From a checkpoint of a small image classifier: held-out accuracy 100%.
Rows from block 2, named by matrix and row number. Rows with one number belong to one neuron. Each number is 128 + 32 x the weight over the matrix's rms, rounded and kept within 0 to 255. All counts start at 0. Numbers have three digits each.
# fc1: MLP up (model.blocks.2.mlp.fc1.weight, 1152x384), inputs 256-383
# fc2: MLP down (model.blocks.2.mlp.fc2.weight, 384x1152, transposed), outputs 256-383
fc1.865:108101117129141117133118119128111149137104160124158134131131128105107135145101125127127158136135132153143120137129134114143142109119115125127111128134123112125119148113133137120101110128130133143110128111122115113113142138119152126112150103102117150137120151119118109130163121125124126120122099150116115124125125136140153141141131126116147126144106133131133128164147138117129138135142
fc2.865:144146147143119132132125131117118109133141115112128140136119131121146128140145132124118122136116132127117138152152116126136130125152112111135122114144126147152138127133123149129127108119128129129120114105132121161116132121130138115133132117107138107131120104131125141126144145129119144140128150138118136134127118130118147112116128124126126155122116135137161115128144143114141127145101
fc1.866:120110134103146143106170164163141168134098058177087123123192062186139111132090091168151077130148110097153105071060058094135059138092161153083119158189139110128140180087201185173080183118162150085134152113089127149112114096147137109160110163206182156133111112113106190132127145099162163146119090068144135138117143122140094095127080119184144156114081099145153113128096093139143198057123
fc2.866:187127122104130028125091082105144191070108184137119109190102126110126083118166156133148166055126052177098176134154130149130149117095116134162115140100147138160061150122061098139203098093213121150084124147058152091126137149096145072132117117159066101139125074120159115146083116156161121054161149223217120160182133155212083113136207081085165160124145173179049157142082095128110145175099
fc1.867:114079126161084085160134111134129134167122146103114168137123105133178130100054093097129161190102080163124084098103147113096120086119131148059124104094107132189141141118166147140135132122106076128045100111073091131137097215143174148098039156147148163083101201145060105138097117190158118097137091141184115122172151117142160153114116122092169181168089161163127109098139149168203111133063
fc2.867:097106113135121122069029182105142104081149133141196106141099151120100057148123123120112169099143111077088138114024030102161181207130157077199186155115140162094124098140151056094172139117110122122178117102122132088117087135166078129106100177145105120104110164133095112102122118202082129118148095082150161152130171184088148092161072074074103182170206134124126156138119085181130157088179
fc1.868:153136142150137107138134124110134184120120124123141129119120138171117107152113124107136155124111114124134140110187161160139123137112110126134085122133089105109139144092133168069130095124132112079121148106137135124138099134085113088119111127142111129148156162100127155132118113117150131117143126152115138124118123076154124113131106141118147099162105120117136123121140125159155115126120
fc2.868:123118173089107115127147117110153114121116092102102134147126109147109155144142126095114077124153099110112107127111096100132132145131104122136127119142160106131100157094132114155135079140159143120125131113139168098101120140104120109108112137120164161095127129131126121141144143134154137126137141143113138139117099144148127127132139141145150101122127119108196125088117122097125144099097
fc1.869:129136126123108128117102132128163144148128133136121089117129090140129118139133132144137140134095144149109095109113129126137112121147127145116150122138119141109136135092142143110119110172108100142122133094120131111159153103138110182077092132119119111139112148126145158142123109123085132112151120136130091126159138119087132173130101133129088175114117121140125135113145136120173129124161
fc2.869:153128119127170158120156132114140126119115149128103125111106104130115136140136132119127143127140136110107140111143129134117131124137121130149156137101100112159119117138154141143146113118141142138124133151137140120147121142152112105122149132116167148075136103136100131167134119119152142135120125126116143097112128150118115100133116124112120131122122139116136151129125164128133120086132
fc1.870:123123135104169175088110128111208106135161126154135149132158146112014121104116140046128093182069133105181147104151234099121131160174194213112147150086170133067161088130184159142150138181143094080196174153130189093163113100168137182148146160101135163062142109134173114123135100103156184135133030191123134055095109101145069161099174206101086102089103121110172130120164083125102130084077
fc2.870:221202177108068163095091053113062150164105094073070159121150142140134094055155155149108154105125107145095053030157080079129132153105137173184158149088111120080120159130158146155146134128171131120152180102131184154162121104105129192149129124124060132080146101100108184176199097131186150162148109116085217153046136144132201111084177169135083071146030133110088065177166163151107083102073
fc1.871:108129137132145158119125134132116163159129163135132072117140101117114112105119162164128168123104120115098152141116136126167126138144126145100109147156151128113133090131128134112105093149137135142134152126127138114164182101121139110122103138131121123105146115078148131142149130135141120099131112125136139138151128149140090182159096149135143126125127161125132123100140115140115109123057
fc2.871:121101126096133147112131122113148090133141137130114136103124130127114118146115082136130114136109115095110145140107156142127137121135118177130119122132144079124143140130114142139121130149105159096111096104117137104127133150158112144118131144150142103102136140145138156139152100145144125147143122136136090112132139135128112101148113144135151091153114147121125144119115116112138121114110
fc1.872:119138127134131133138098111148128142155139138141150130124143127146117131129133156149145107156134134123122070145130143130123127106126084153139147104132134083108128118181117108118097099149131164113141106136138092163123147127148148158153133176110126138126126084141183138102097104137161106089143155149154137162107132115141143153114132154141114123126137141102147129124161142146114111137130
fc2.872:130102141097131125112149124121118138138152131115119148126106135138154118137151120125109134108173150104160131116133149122094112121132140141115115119135089141144109126136132103163128118159092123155141102122139151147132128136090132127133135114141156116136114173109107149139134135143123139088148125117095118119129126163143137104137125135141154122121116144123130120152111086130171153174123
fc1.873:108202119117156101119137147107170094056165154043094152191185103174150172188161089147050135183102056150113200101154063111075135204091129169102197110187083170129074131146141127176041126117087131072096183196056150209197200132115143175147146136150165067123198175089091117115156111063100138102094122171145075128075174135102090188116075091144153125193067142076157124093136137093096082135130
fc2.873:131093129118107144202087075130117111084148205152106090114139160060121154108120150122134109055163151152103168116125150150068129137078207177164117095133082114142093098107064080100101124040164149078147048167143157143079158109090071000097156178094106123092073071094153168147090144139171104141162121037057184116132122139064169178152094147163093130184111164132105088151205146124160102173055
fc1.874:090108082106205145109153146095114077074065096098092173167178137108153127098137184124086061119086116154098122089190130110098115100198134112179151121100129101086099201150155108109078078130072114189100184095137116121170126064175128150129116132040141110132142104184156107166103128114142151118137168105157081143136077177045191136019054104125164155130142080167137109054103103142137051152100
fc2.874:134045255120114071112083173154141089103182090121129157124139193142147121068070196142074175159151129136102164122115150131114140179152105138158128136107178098152151181188129102140128122180053095151100175142074102147095133098139166075218178141163104098188121098167119080074141179154150115149186139087203120117074202170058154118153134139088104054159122089149071151140164137117149171142133
fc1.875:119106146130132137113136142136129131108126127131140148122127131127132120129138117129123137101112116145119127114117100135146118127124126130139135109131141124125129135116115137129108127123128125135139127132107133125144151120119113148119142136118136104123140148114132129136109119120125113119117119162142113112127159106133125148130100135122118149125138119114130124118140137125122134132117
fc2.875:147138137124123138117131141120124113100150108142104118111116142116119128133125142129141127118119118124136124110133143125121143137122133125143132120134123122129129128120129123128131127128115117116119108162136140124131119121109113120123133112123148128115138144104121151115130126148143138134114150148102121137104139129141138113126121106134131144126135111121133111119128103138123134129121
fc1.876:179132097131135130136101173146088116108114125096121063140094102152141095148142119152120073100100255184170157147212106103161161118139114097155107058158149174169144101125165041100153085115113087088092099159177090138115152098078172123163065141150207136098098131167173134106158065105133188134136138112179129104130147106156067115156051115163165115100120174083134107120175081116121105121242
fc2.876:141086163066162070128058148093150148163193127087113192098154053166079103143190160180087107162212102101203193165141187182110167149118156157118111073108081125118070134095169112110110025092145114108158138086133101143102175117172093074099089085110152061127138077139136140161126141122158130144101144119095104148131187230071116124108131143043145148119118190140120090119114145186120163151078
fc1.877:140132064094107082189117128099050181125114065096127181103133147065134116137102091092130165184112149102177105150047111135150158135055185153058130110139070176135136177112097149065136119129133082147179124135106098147180092191116124129140113100172157185109129176144135117131159112164187126154161103096172148126133116101127146208195160193110153196115133226132143047155146129124137167142096
fc2.877:150092150146141152110050147137109092094161150119111112151134091168063105179118117126137103122097137147156166156102073058083147090091150132179114109075059121140111059165127121140129164132148126141149121158119125100153172104116141110074127120086088147111000180194080107084022147191075091146162129119106142143147132108115071034116124122144134100182211117089184159112093082148160074112171
fc1.878:120159057126205115133140128131136118108141115109147153108189110100153111121167116149131114135133117122155060069101137151184167104100126159113134113087135178107143141104105138170180105169162065107211122093055095107122192157186153073129131092120109156112171164153148128081110157146165132154167112123159112153131117153162116149085126195149127199122174186066114114084055089040143083144147
fc2.878:151064155119112166111146150119123128090135135255164165098132050109128147195162137108111133151136136118142154160138167041127114154086178095115102113091132137139140114098114183103080111171119127193109115094137081186158075056112125172113130149123097086173122159161100110183183137132106151119099112176172106136148148170119188078098155092143106159117122150137100152148113149083160147129137
fc1.879:136127126106089132141145105101150137137140140091151117126137122113135120094091116112129200089072149106102148097131137091150114064125144160109092135116164103104121215096156103119137095165130141109133161152120133107100109166155109154152139141104120083117148101141163097140092143129109090108120126154087081118145136106086133160074094103143128146107152174113192161128105127097149121095119
fc2.879:105142162168113106142148137092096092142136119136114115129081158123191145149133091107135105135121091161084104141139112124148131119166148120145144126119145119060109099121112122125135120161140115124102125161116132142124128112131141094147118155149125108114163092110137108136132129141114110063085125157099104132116137147164160114141145158124111133146109141173138114136142110076129134181146
fc1.880:145148107178124119117133119141158129136156125130145124154157152148132127138151119103128152166091154104116130084118126133114117102137142161104111090159110118086139126085130117124137101139122150147110132143143093120100116094148128148094108139118157121139142158122145135129144107119125116141111129124107123163135127082111100147142129152156153106123091134129140147102113129092122118133143
fc2.880:105130144106121151114136134128123134125126144112112123118135118113138101136154130135129125122169142169121127154133140149117127140151115136161102121108101145139117136122152137148114134142111133152150087134153095118135130154098105116111128112152144151132120146123105134153141137109123149109128149133104115132124113131125135138121136088109125139130136124119106110140166106110131150116112
fc1.881:175203115185120038136100139123112116112174097095047135130095062106075135130136164092136099111096123116105061163149140139125090122148115117195136040120180095148107080106152159162107136104176104162133153091125049137165183179081058165081094168066047103132192098161064057177133054097176048159115173110081165142161190108182161145153096148123053175099134146132129176090068113191122137117128
fc2.881:175122158156165193140122165174091091162169133124155189114073137162127176063173151147254180134172166164191074147105146130150065170091166135115058127189163143103116132113090116130106135133101134124125096143122128157130188091180076104120139090095137135102143115188120079160068143167097159230153103173170218115200123132079119050161113101063121091108051062121117110198087172079131119164147
fc1.882:145125099169116132157115157117106176092130145087142050097150093152165124137129086129144102105088225214239164102193090115148122151172124088128118040202095173137100107107156109105145074103139150077111087049166112173141129095076112112137112171134202130128091097169158070115156081125174112162146116148147136076204113033125060116151092119143139133098062144088110106113161054115094039116202
fc2.882:209149144112155089141000094114125133112140139074138199139140073144128072122181102149097061132182070126168225181162187153130143131124119134118085112114064143129067143156210030129135039131130075105162169094100171139091184090162099099081068123119123064146116093152173143145132111127114157101073132112132161180207220255101108131085165125096178132144150157142125056151126185170089072126118
fc1.883:113105132127136058206117134087158166173098141150114149111116113115167199164081155202091131151101112133042116150121148147146156145148128173096061095078164120082095090163140169136137121193163074070138067100105112180155161091080179163094185161202088116177118106142123154083101124140121147196099189159176147131158113146103145190115093132056133161110116162150127077129102122075122100165114
fc2.883:092159106207118122141119136126188034128128164179139144117138088114152131133102094131145078123097114139112119091129184104081129192142197110121180126123123141134132113147129216209103072187112098064151104204137120147129150176095141078186137104130136117142135140095122084148150114187129103103084108141132148172140127213145151112148178156168202137116104158131161110098208076119150079104141
fc1.884:146110122139164171132104111121090096233178107118176148112089094137142118133142103138160124080113104156109114136124118144144096180156100170084141156148108092160178136110189168108098138125169104084099133120081180143138056165142158144148116115170215091128146129141146113181147195140154124168161139108154096107157174102133130162143110142076097144134186168125119152094073119103154072089135
fc2.884:126100207136143119129159145179158173100133171115118119163109113204077135125170130122109124161109118144108162147118150157139160104081061143080188091098083123163140119128139113139085089105158148154190140167154151157102107133129157095127096142164108146087145169091128155115126119154148110141125116094119140109114141157109148120156145126088143044081174118157126125124151139142086127101144
fc1.885:082106159158109072173132121127105160097139145122116120156108165149095108145120094097192101111163172156093140080166065084101121135062061142148097144066022140123091119076082107085123173131155133146200146149147028090094069113156132122106128111198194174119060178114085156104079114163054148068075110107119099133133155103151091168138155147163128081182092152129137080150121125171184117088158
fc2.885:127095118193177129098103199097157166134078193119153139139132131144121094105143138098146122168079130122134102076120177107108140150136138122200197140122082102114108117197212107130148133077155088181134184136097102124089149161124080113120072158121110142127137149105087154105105118149068128136204080197087119147162120157116119082138168115100097122221137102102183112084107161151071171116170
fc1.886:097146136151164096108137147123142137095120130098119116120141157132105147110150119157123094112126152192158158097132118135108131177150163184132031123118095172102159163136177125122057092181092097139183163188148113129144095106094100165147145145153189065146122146153093143054152124137196112167013138140128092081169133151178132135190112131159144114161117128094172120140124115175115139172086
fc2.886:125131105139137081073138102096122082112076170117161213146144080131115124218152113119120153107069069131151131179116164138090171035196105140160102091114205047076172164138205225160106087172109093108147090168124080104164202159066087066126149128188103073077119188146169103158091196081128180183097090131217139149179150162074089163091159101105107160157100082156116109121050129103152130129168
fc1.887:100154078154100144113137159073101106089120041089130114071091109102141194158149106194159134088118123099082142048165174145111074153077151157099147155110101088179141171142080125132173129047188123178123043057184127108103102156107222156106169190115144141066152064089140204093107121121126140058151137170113161125119160086166091180086137133195136139107143196127080149154136122164119105174124
fc2.887:144092150195117177130160126055199140148170194142099098150145127145114178126162141113112100127135105157105127137177134137164123167184150156148230098087079141178183191150103050076101097142162118168151065141066154071101094145141101096159123071116132114091107081082165161116222174188123165099157143138154053190102171172121198091134078153129146136171184154129131140128158116122112171135132
fc1.888:165173176085150146092097136159131129122121146094160144158136035128164100153108178170128125134130131209122150131164043158116111124112177126172147106066177118172139162103063052138151126094151111148121143139137076162110139148105157134160130151112156127129104128123126203115134093105007096171158173099146115135087127131154117093186084084158145183140090153116149134117158043213174144089169
fc2.888:168130116119179133155150205122142110180125098166096146133154102149145103103129171103179106097117097033110154123093088172131183159123196109148155128134097140130109155099152127159089108087165137101121104135115107125115140051120061061098159179159118129166112110078093151176111129080111120064110138175096207154224149108076137173044076164052142166121098113187119127146046144121144124109106
fc1.889:125135082109206201127125110156155098115118171072151135142154150072132148195117156123109080146071124086077147100131091220155118108107129148100217112093128099127146103141102175146136175166173137097101123140087172134096208154120092126134129111079069139100118139111156098089073190178086130129113105148122104111106084127082073128034154124087168143141133100177123168087039130107165065118135
fc2.889:096095131125099109139079107153145080094137120099056109167159038151138013092140130081193034176214092122093146097088158154143146176152059097083191174113075110147082112197106089152173132122156111119091137086168090126146179227166172077159117131184110197108089172125118149149102115102138078092139098076173135108157201131150157099104171146114083107125127148098102121110197084153096113098203